config.yaml
encoder_arch: "conformer"
model: "encoder-decoder audio transcriber"
dataset: "telephone keypad tones over noise or synthetic speech"
train_examples: 39062
n_mels: 64
hop_length: 160
input: "log_mel"
spec_augment: false
win_length: 400
tokenizer: "word"
vocab_size: 20
encoder_norm: "layernorm_no_bias"
encoder_activation: "gelu"
encoder_mlp_ratio: 3
encoder_head_dim: 32
encoder_fused_qkv: true
encoder_qk_norm: false
encoder_inner_norm: false
encoder_subsampling: 4
encoder_layers: 6
encoder_width: 256
encoder_positions: "sincos"
encoder_kernel_size: 9
fusion: "prefix"
label_smoothing: 0.1
decoder_width: 192
decoder_layers: 8
decoder_norm: "layernorm"
decoder_norm_position: "pre"
decoder_activation: "quick_gelu"
decoder_mlp_ratio: 4
decoder_head_dim: 64
decoder_fused_qkv: false
decoder_bias: "none"
decoder_qk_norm: false
decoder_parallel_block: false
decoder_inner_norm: false
decoder_positions: "learned"
decoder_prefix_bidirectional: true
decoder_connector: "mlp"
decoder_tie_embeddings: false
init: "trunc_normal_002"
residual_init: "none"
optimizer: "adamw"
lr: 0.0011
beta1: 0.9
beta2: 0.99
eps: 1e-08
ema_decay: 0.995
steps: 9100
batch_size: 64
epochs: 14.9
lr_schedule: "cosine"
final_lr_fraction: 0.05
warmup_steps: 270
weight_decay: 0.4
Rows from block 3 of the audio encoder of a small encoder-decoder audio transcriber, named by matrix and row number. Rows with one number belong to one neuron. Each number is 500 + 40 x the weight over its row's rms, rounded and kept within 0 to 999. All counts start at 0. Numbers have three digits each.
After each neuron's rows are labels from the 100 clips, of 14976, where the neuron reaches its highest value: "top examples" is what is common among them; "loudest band" is the band of the loudest frequency at the time of the peak. Only what is clearly more common there than usual is listed. The data: telephone keypad tones over noise or synthetic speech.
# fc1: second MLP up (encoder.blocks.3.mlp.fc1.weight, 768x256), inputs 64-127
# fc2: second MLP down (encoder.blocks.3.mlp.fc2.weight, 256x768, transposed), outputs 64-127

fc1.471:529514430464441510380490505509532500465512554567527538504570480482516599460459520490468558476498432551492544476475533523512606539531498457592402541518422539503478535494469482521468420526533544
fc2.471:566574495540530468559470507469452477508538505525481462513448555516466529559521482493557463435528527458480464475511457535488485472452481539487515451533441494467605558516491534504521545482482536
top examples: key "*"; number of keys: 9; number of keys: 8
loudest band: 500 to 1000 Hz

fc1.616:524492513473486547440497515498539505505487562495464515516524502472466569458534569536397550509572444600453506431459514517519557525500471459493453506421440555484466461488459392549417472485475471
fc2.616:527551494552561452597496517528480478482544452556543431510506495469479457553488468468569409518503521453475518509434457465509489472548525522501521494567521496481519540525586548495526526487455524
top examples: key "*"; number of keys: 9; first key: *; number of keys: 8
loudest band: 500 to 1000 Hz

fc1.185:545459553420520548427563504526527478481577593470479584488496484568513596437525618482544457490461504554512471452553521553488503537481521446532436497458482500588467504472454468426522481551522525
fc2.185:471507520549524531547519433503563488482484493487530453488527481562534466616510448523499516534464462562531490523489459543518495423563548496518509488564461526504481500622525526562523503498425447
top examples: key "*"; last key: *; last key: 1
loudest band: 1000 to 2000 Hz

fc1.381:508486417464490515380523471502492447469523603465503564479516453582538586444516559521513486465463451535475522462497549539516524525507510457573391474518401496498541509497496486418523458544520552
fc2.381:543521498532507464581449485450508485540535511507503465499474587442482527595522505547483487495543525463434530498484451556446547456556501516442546459558489510453512568489541551556489528479435508
top examples: key "*"; number of keys: 9; first key: *; number of keys: 8
loudest band: 500 to 1000 Hz

fc1.568:533466503436497508428534529513466442489531597463473594505524463579482595416566590504504448463447509537494499462535533522501556555503499424589451499479448469520573525444487470390510475512459517
fc2.568:502449531537537478563433513448537503495514519513527452487491533471504479619432453546520478511523465506479523478481447522489500458609498534469519464550457496519466545610550519500491559495441482
top examples: key "*"; number of keys: 9; number of keys: 8; last key: *
loudest band: 1000 to 2000 Hz

fc1.732:400539540515534481476547481500518537483455605485477487505567490490503558454516505463452507528492510515484503457502542526493494513490577513481450524467424561484444402547555417541468458522526512
fc2.732:419520469495464496519474584450529495539524544487525491494449520513490563533479545544509520472473514514472556516535499592518531523478554541517419496542456543481495530533534473506534459508489479
top examples: key "B"; last key: B; number of keys: 9
loudest band: 1000 to 2000 Hz

fc1.341:508561398506470518400563517506518447543472604487544524495563509583536601492437504510518517484445509508470562514515584537537465531475560470497411481502407566473511473529504516463490472495540518
fc2.341:515563545559488481587459516421465494503549478533526462526506524491470458542450510477438550508522572459480502521525422499480526468538513515480556510546522511441579562492551539526474508467447493
top examples: key "B"; number of keys: 7
loudest band: 1000 to 2000 Hz; 500 to 1000 Hz

fc1.584:532477558445545566420552529538514504511551601483482561482508479547500586448535609500542453523479503567514508445537535551485533556516504454520447483449485496574464463475492443433495507536484509
fc2.584:488511530548525504531536432594537496504495500505515473508535463576500491608505462550476519536500428560526504519503466539516480456550541491503498483541499497497482487598519493571524493509464480
top examples: key "*"; last key: *; number of keys: 9
loudest band: 500 to 1000 Hz

fc1.483:446504502479501523436553534556490536490549524503485596473568428534484510417456550467486525515503497507559460509475550476520495530537484463542507567482487491572511475488470476482519478587511528
fc2.483:473485439505508535514472429454489482543455516529517468477423602527530517580512499530500464499484520542463561517475511572513491484507526533497444467523386481485496506513456483536523527472427498
top examples: key "*"; number of keys: 7
loudest band: 1000 to 2000 Hz; 500 to 1000 Hz

fc1.530:556520454471449470432521545521496423483521534531479537494538430571539576482519527479506462463458491515450541450504517531524531542549466421525427497536440479475548530421519534442521516498456533
fc2.530:535515504559521447535453486396520515516592518491474536531484576527515477580490535536478536446514465456473519458499491516489500448489509452497509552526467515522546587541489582511518479501490481
top examples: key "3"; first key: 3
loudest band: 1000 to 2000 Hz

fc1.225:590509549491524522437506528495522464485487553547496494477562464557528536472532533529480549486550538529462554446503504546490520572492555434487475512483465503472520446452520481520471472490445492
fc2.225:511547442566488432579479484416470452571559484510488528512455549470523481521521525489535453453515535451460511507494489504508465502515502497471491477519443528481564534513509599449508503483491524
top examples: key "3"; key "6"; number of keys: 9; number of keys: 8
loudest band: 1000 to 2000 Hz